Weights of a small sound classifier: width 384, 78125 training examples.
Rows from block 3, named by matrix and row number. Rows with one number belong to one neuron. Each number is 50 + 10 x the weight over the matrix's rms, rounded and kept within 0 to 99. All counts start at 0.
# fc1: first MLP up (model.blocks.3.ff1.fc1.weight, 1152x384), inputs 0-127
# fc2: first MLP down (model.blocks.3.ff1.fc2.weight, 384x1152, transposed), outputs 0-127
fc1.86:61 78 46 47 53 61 42 42 35 51 48 40 54 54 59 49 41 40 51 39 16 41 55 48 59 36 32 67 69 50 50 40 64 43 70 33 78 65 31 40 38 59 67 63 55 52 32 61 47 54 38 67 48 35 41 52 54 50 57 59 40 73 27 52 57 56 32 54 29 55 49 38 61 52 08 68 66 48 52 32 40 60 57 51 61 30 80 44 59 30 66 48 55 40 53 37 40 52 63 44 71 57 64 52 62 68 61 59 59 57 47 40 50 65 46 39 48 48 61 59 66 53 44 32 75 36 46 39
fc2.86:35 31 68 32 63 57 53 84 63 59 68 63 30 45 32 52 37 60 61 76 54 64 45 51 41 47 54 22 49 36 57 37 65 33 33 65 52 41 54 33 60 55 88 57 44 55 41 29 57 56 42 49 49 57 46 50 34 60 51 57 41 62 50 44 44 35 73 24 76 29 53 46 51 30 49 63 75 51 72 48 47 11 57 45 89 48 59 48 74 58 28 57 43 37 55 51 60 54 52 45 28 55 55 55 51 31 57 46 59 28 54 51 33 32 29 63 75 46 28 64 49 46 56 46 74 67 46 39
fc1.89:40 37 46 32 42 36 63 46 57 33 69 53 62 71 44 64 51 53 32 43 32 64 59 37 67 56 56 67 59 61 35 46 40 62 54 42 35 54 57 35 52 57 62 31 55 45 42 53 66 42 41 53 57 55 56 31 47 48 52 52 52 55 46 52 53 34 41 47 61 50 51 49 58 37 42 40 49 30 49 40 31 52 53 43 47 59 65 57 38 48 32 62 59 54 44 45 51 45 46 46 49 63 57 42 40 56 45 34 66 49 50 46 56 45 56 47 57 64 56 71 39 43 56 40 46 48 71 61
fc2.89:52 62 60 44 50 44 45 46 42 56 57 36 44 60 48 66 69 52 64 49 60 64 68 78 34 48 62 54 31 54 50 47 44 53 34 47 67 41 52 59 41 51 42 57 53 50 53 43 53 47 53 51 25 59 40 41 38 69 49 25 23 47 30 64 36 52 56 65 56 53 64 40 71 47 45 26 36 44 51 36 49 42 45 44 59 55 43 32 53 52 40 21 37 58 64 62 53 41 63 46 48 54 57 56 47 56 53 38 45 26 44 47 57 55 49 35 40 47 51 39 58 40 48 49 54 59 50 59
fc1.90:33 61 73 29 41 41 55 35 35 60 30 44 37 49 56 25 60 22 56 45 36 49 29 61 54 24 76 43 48 85 47 35 73 65 50 16 41 76 75 71 26 65 76 52 42 35 59 57 61 32 37 54 33 70 53 53 58 50 65 55 35 77 48 61 65 52 58 29 58 40 65 49 54 39 58 58 31 72 66 28 65 15 49 15 38 45 45 43 74 76 65 62 47 37 39 11 46 57 89 51 71 52 56 55 38 83 37 53 39 59 43 48 54 58 34 23 50 48 75 63 65 69 47 70 90 40 44 50
fc2.90:50 50 65 57 56 51 53 36 58 36 60 35 34 31 33 76 65 58 34 71 32 33 35 46 39 55 36 39 57 46 38 54 48 61 33 62 52 60 48 75 76 15 81 46 50 38 33 67 54 52 34 50 47 34 44 28 68 45 54 38 54 68 25 66 55 31 62 52 60 47 72 32 46 54 53 64 90 46 22 37 28 47 54 41 58 44 47 63 54 08 52 43 46 44 58 58 50 81 54 38 48 47 58 42 57 62 45 54 30 56 30 46 62 40 48 82 54 79 58 56 26 46 52 68 52 50 38 59
fc1.91:55 48 46 59 52 45 45 54 50 40 42 50 49 55 45 54 59 41 48 49 56 45 49 49 49 53 50 54 54 50 47 49 50 46 54 53 45 50 53 48 52 53 45 46 48 50 52 44 52 51 53 57 53 60 42 50 47 47 50 58 48 55 45 52 52 49 56 44 51 47 44 53 51 52 51 51 50 40 49 58 43 58 47 45 45 56 52 53 43 45 54 49 48 49 53 53 52 47 55 43 42 54 53 50 46 43 50 50 50 50 43 52 45 54 47 46 58 50 43 56 52 42 50 58 47 45 54 52
fc2.91:47 46 43 55 51 53 54 48 52 59 54 46 51 46 47 49 43 52 50 46 50 52 46 53 45 43 52 52 52 48 53 49 61 48 46 48 50 40 50 57 49 46 55 51 61 48 40 44 49 58 51 46 43 45 56 52 57 59 52 48 54 51 45 53 52 50 49 51 54 53 53 45 50 49 45 50 48 56 47 39 54 51 47 44 58 52 45 47 51 54 49 51 53 44 52 48 52 49 47 49 53 50 49 56 56 50 44 41 53 52 55 44 44 48 43 52 53 56 48 45 55 54 50 49 51 57 49 51
fc1.92:46 47 45 47 43 56 52 44 48 50 44 53 48 51 49 47 47 41 46 50 57 45 49 45 58 46 48 51 53 55 52 53 50 37 55 50 54 45 44 57 61 47 52 60 50 51 53 47 57 51 45 44 47 45 40 41 56 48 50 52 45 38 47 59 47 56 48 48 51 44 44 54 49 46 54 47 55 57 46 52 41 46 49 40 55 57 49 47 54 46 36 54 54 41 62 45 45 45 48 59 47 48 53 53 55 55 41 61 45 50 47 48 57 57 43 59 52 45 44 43 49 42 47 45 44 48 53 66
fc2.92:45 54 46 42 55 55 52 48 54 48 48 60 52 49 44 46 56 50 49 48 58 51 53 57 54 54 49 48 48 55 56 53 49 44 45 50 51 50 44 49 46 50 50 54 53 50 56 51 40 41 48 53 51 51 48 51 45 60 54 48 45 49 54 50 58 45 48 48 55 47 57 52 46 48 47 44 53 45 51 52 55 50 48 40 46 49 56 46 49 58 41 55 56 49 52 48 45 40 58 53 52 55 56 40 44 53 45 52 54 54 54 48 48 53 52 49 55 51 52 50 51 51 56 51 50 53 44 48
fc1.93:41 65 40 30 51 26 81 14 62 38 59 26 38 67 31 66 34 49 40 43 58 30 63 43 59 38 30 82 62 65 42 44 30 27 61 48 57 55 65 65 41 56 43 19 41 48 42 33 54 53 51 71 45 65 63 29 52 40 52 30 89 41 62 43 45 50 44 61 54 58 56 57 40 25 59 63 62 58 34 56 34 39 56 65 76 33 45 52 47 58 48 58 40 30 48 69 41 46 50 74 35 62 22 34 52 16 57 52 48 86 64 51 33 42 47 70 40 66 50 47 45 63 48 66 61 45 72 45
fc2.93:40 40 58 27 28 56 62 63 43 46 47 62 35 44 75 49 58 51 52 51 53 47 39 22 57 36 38 24 60 32 66 71 40 43 54 71 44 42 38 60 67 33 48 50 68 61 74 54 46 73 74 54 37 36 38 34 38 63 35 52 23 68 30 62 73 54 49 29 68 37 48 56 43 63 51 71 49 39 49 66 42 54 43 49 46 52 54 49 49 50 25 42 57 33 35 35 46 80 46 38 68 46 60 50 60 56 17 60 57 55 26 56 47 69 48 47 31 70 41 42 40 40 48 81 49 57 59 32
fc1.94:47 50 57 47 43 58 52 48 61 51 49 54 51 48 37 48 32 64 54 43 34 45 54 60 44 48 57 40 52 63 46 44 55 53 56 46 52 43 54 64 31 60 45 49 36 50 44 58 52 62 69 44 50 53 43 55 42 44 56 35 47 44 38 68 56 36 40 57 49 47 53 50 55 53 35 61 65 46 55 63 51 74 62 65 39 15 59 57 56 50 51 35 29 59 41 45 59 62 72 57 64 47 41 78 48 57 23 53 47 50 50 47 53 48 45 35 41 43 60 49 47 66 46 40 37 29 38 61
fc2.94:50 49 48 41 48 41 40 60 33 52 53 46 51 46 44 37 49 50 60 66 42 58 42 51 57 40 66 47 54 40 47 48 53 51 43 40 52 55 55 37 40 43 50 49 66 54 73 50 56 51 63 44 45 36 52 59 53 48 59 31 43 66 47 52 52 55 62 46 40 55 39 46 57 47 70 37 36 53 42 41 51 43 46 58 40 38 38 50 53 65 45 65 60 33 56 44 54 45 57 56 33 42 42 59 57 46 71 49 57 50 54 54 60 52 36 46 59 72 50 47 46 55 50 64 38 70 59 29
fc1.95:59 50 40 54 65 47 47 43 50 38 57 61 61 45 54 65 43 46 57 43 37 45 61 76 61 58 34 36 31 55 44 64 52 68 44 46 57 66 55 42 47 42 47 59 41 53 66 53 33 34 65 45 50 54 33 44 55 30 42 68 51 63 49 52 36 47 56 45 45 36 65 46 48 34 57 37 52 47 57 53 55 36 34 50 46 42 51 39 55 49 62 58 32 52 42 60 52 68 55 50 62 25 48 42 43 65 48 50 57 56 32 70 60 35 48 68 66 65 70 51 40 51 59 61 41 45 48 42
fc2.95:48 60 40 49 66 61 52 43 55 56 46 55 65 60 53 34 68 37 36 57 59 48 47 40 27 53 47 66 55 40 36 45 31 43 64 52 53 53 54 49 42 50 71 54 39 44 31 58 40 63 51 46 50 44 33 20 37 62 64 62 49 53 52 43 71 38 54 40 44 34 37 46 49 66 66 48 43 40 47 65 46 68 35 66 35 62 53 50 40 70 50 56 49 38 43 32 54 67 50 54 61 63 77 72 60 48 50 63 71 37 69 56 40 35 54 64 50 48 36 46 46 65 62 52 51 65 39 56
fc1.97:49 51 51 27 45 57 53 57 51 47 51 33 69 67 55 53 38 52 41 46 41 40 52 52 53 65 51 50 34 57 25 57 60 44 63 50 56 44 50 48 30 25 42 35 53 65 45 47 60 50 64 47 46 72 52 58 42 31 38 56 50 72 40 57 51 58 57 45 58 58 47 33 37 54 46 36 54 77 56 55 56 68 45 58 42 50 55 72 34 53 60 60 48 60 47 49 34 63 56 48 73 52 42 57 56 27 49 41 56 51 65 33 46 42 22 46 33 63 62 39 44 31 55 60 26 56 28 50
fc2.97:60 59 39 49 41 31 45 35 61 50 49 48 44 52 45 39 51 29 57 40 46 72 26 41 45 57 61 48 60 62 28 47 48 55 52 64 38 34 39 53 50 45 47 34 50 61 64 42 48 60 70 46 25 43 67 35 49 68 65 46 48 51 49 59 49 63 70 29 53 53 40 57 54 46 73 34 53 43 36 55 42 65 61 36 53 40 37 32 58 65 50 48 42 57 64 30 52 62 37 45 41 74 67 65 20 64 43 40 50 52 62 47 63 64 64 71 32 44 32 51 53 39 25 62 74 57 42 30
fc1.98:48 53 49 60 44 49 47 36 49 45 43 59 43 49 55 36 41 36 38 50 53 29 47 74 58 50 48 49 61 46 44 32 53 66 51 63 55 46 62 47 45 49 47 40 47 47 22 47 60 33 55 61 48 64 48 30 40 44 68 44 60 64 59 44 63 39 59 55 48 58 54 65 54 37 48 51 56 48 75 40 42 63 61 45 18 46 36 68 48 50 66 49 58 42 63 25 44 32 63 42 62 51 59 43 42 52 62 35 66 72 41 61 58 43 40 45 68 35 60 59 50 49 60 64 70 46 24 38
fc2.98:62 46 50 55 42 45 54 53 40 64 69 47 62 40 52 50 60 55 62 61 47 58 42 47 52 26 51 51 31 41 59 54 46 58 41 32 48 51 56 63 42 76 32 48 50 66 54 45 50 56 50 53 50 31 62 36 57 60 38 52 61 19 39 45 46 29 61 55 54 39 25 26 55 42 58 69 52 58 55 60 48 27 33 49 66 39 50 36 42 41 23 41 37 42 58 77 50 52 44 64 35 56 59 28 57 41 53 54 41 27 49 57 51 60 63 36 46 36 56 53 52 52 47 40 53 33 56 62
fc1.100:53 63 47 51 59 53 49 52 67 49 49 44 42 49 46 54 49 46 46 49 57 46 44 66 43 49 38 41 59 37 55 48 43 38 41 43 46 54 47 54 46 54 58 48 50 48 57 61 65 55 55 50 53 48 56 40 45 37 31 56 51 57 63 51 39 60 51 46 40 44 51 67 54 56 43 49 44 42 51 51 48 40 36 45 57 55 44 42 52 50 43 40 62 50 58 53 52 55 54 43 61 40 66 61 44 51 59 49 55 47 46 50 61 54 39 41 47 41 45 44 39 47 47 52 56 60 44 61
fc2.100:55 50 51 52 47 51 57 40 54 48 59 33 44 55 50 49 55 56 43 41 47 42 41 54 47 53 53 32 47 45 52 38 49 61 34 57 57 50 46 57 37 50 48 56 60 53 41 56 44 58 57 51 66 58 55 56 51 53 62 54 49 57 47 38 55 47 44 44 56 39 57 47 57 39 48 39 51 59 52 55 55 51 61 45 45 46 49 56 60 47 44 46 63 49 54 57 42 49 50 54 52 52 38 50 46 54 57 54 52 45 41 47 52 60 45 40 41 39 52 55 46 50 60 49 47 56 44 39
fc1.101:52 55 59 69 62 45 52 58 35 46 47 38 43 50 45 42 56 45 33 49 47 56 54 60 42 24 40 50 65 41 56 51 60 41 52 50 39 48 60 40 48 54 47 51 47 54 50 44 47 43 51 47 49 50 51 47 58 40 49 53 45 55 66 44 50 40 46 42 59 46 61 61 58 27 58 43 56 38 62 56 53 55 61 46 51 51 64 44 48 60 62 48 49 48 42 50 40 52 53 52 64 63 51 48 53 55 55 49 43 40 45 49 42 61 43 55 52 47 42 43 52 62 52 31 51 56 51 59
fc2.101:61 19 35 60 48 50 45 66 48 60 48 52 50 66 71 63 48 43 53 75 56 55 53 46 43 66 59 65 52 45 57 44 42 60 63 47 45 55 44 46 51 73 65 64 50 65 59 48 55 48 22 42 37 40 30 41 50 54 59 50 40 47 43 45 65 62 58 50 58 43 39 42 36 66 45 67 49 61 52 25 50 50 44 63 49 35 35 42 43 23 42 48 50 59 44 37 51 42 49 51 50 49 56 41 53 40 39 53 42 42 36 50 48 67 60 45 40 34 51 46 47 57 45 50 62 46 54 50
fc1.102:53 80 44 44 51 92 47 58 53 35 69 78 65 50 28 60 60 67 56 58 64 16 52 38 35 15 64 45 62 40 57 63 59 53 44 23 33 56 59 47 62 60 42 24 71 25 60 30 52 51 49 45 38 30 28 51 61 40 72 41 24 65 52 36 44 43 35 75 65 50 98 36 45 28 38 47 67 55 62 51 17 27 78 42 35 64 74 44 58 65 54 68 58 41 49 37 33 74 43 49 62 26 35 34 52 54 55 87 39 56 78 52 68 74 59 51 44 37 69 27 24 30 27 57 62 67 86 21
fc2.102:42 63 32 65 42 81 47 59 63 42 65 71 36 21 49 60 59 20 53 40 66 39 47 49 38 36 65 49 53 46 68 64 57 28 51 22 24 56 60 64 54 74 36 54 60 48 76 52 51 26 62 63 61 40 60 57 57 26 72 40 44 69 47 34 49 40 49 59 62 48 79 65 56 51 44 44 59 56 76 43 02 23 67 43 38 47 61 51 65 48 67 81 34 47 43 57 35 53 44 47 36 34 37 47 32 57 36 82 47 48 43 59 36 45 53 59 69 39 65 66 28 68 46 61 61 57 65 44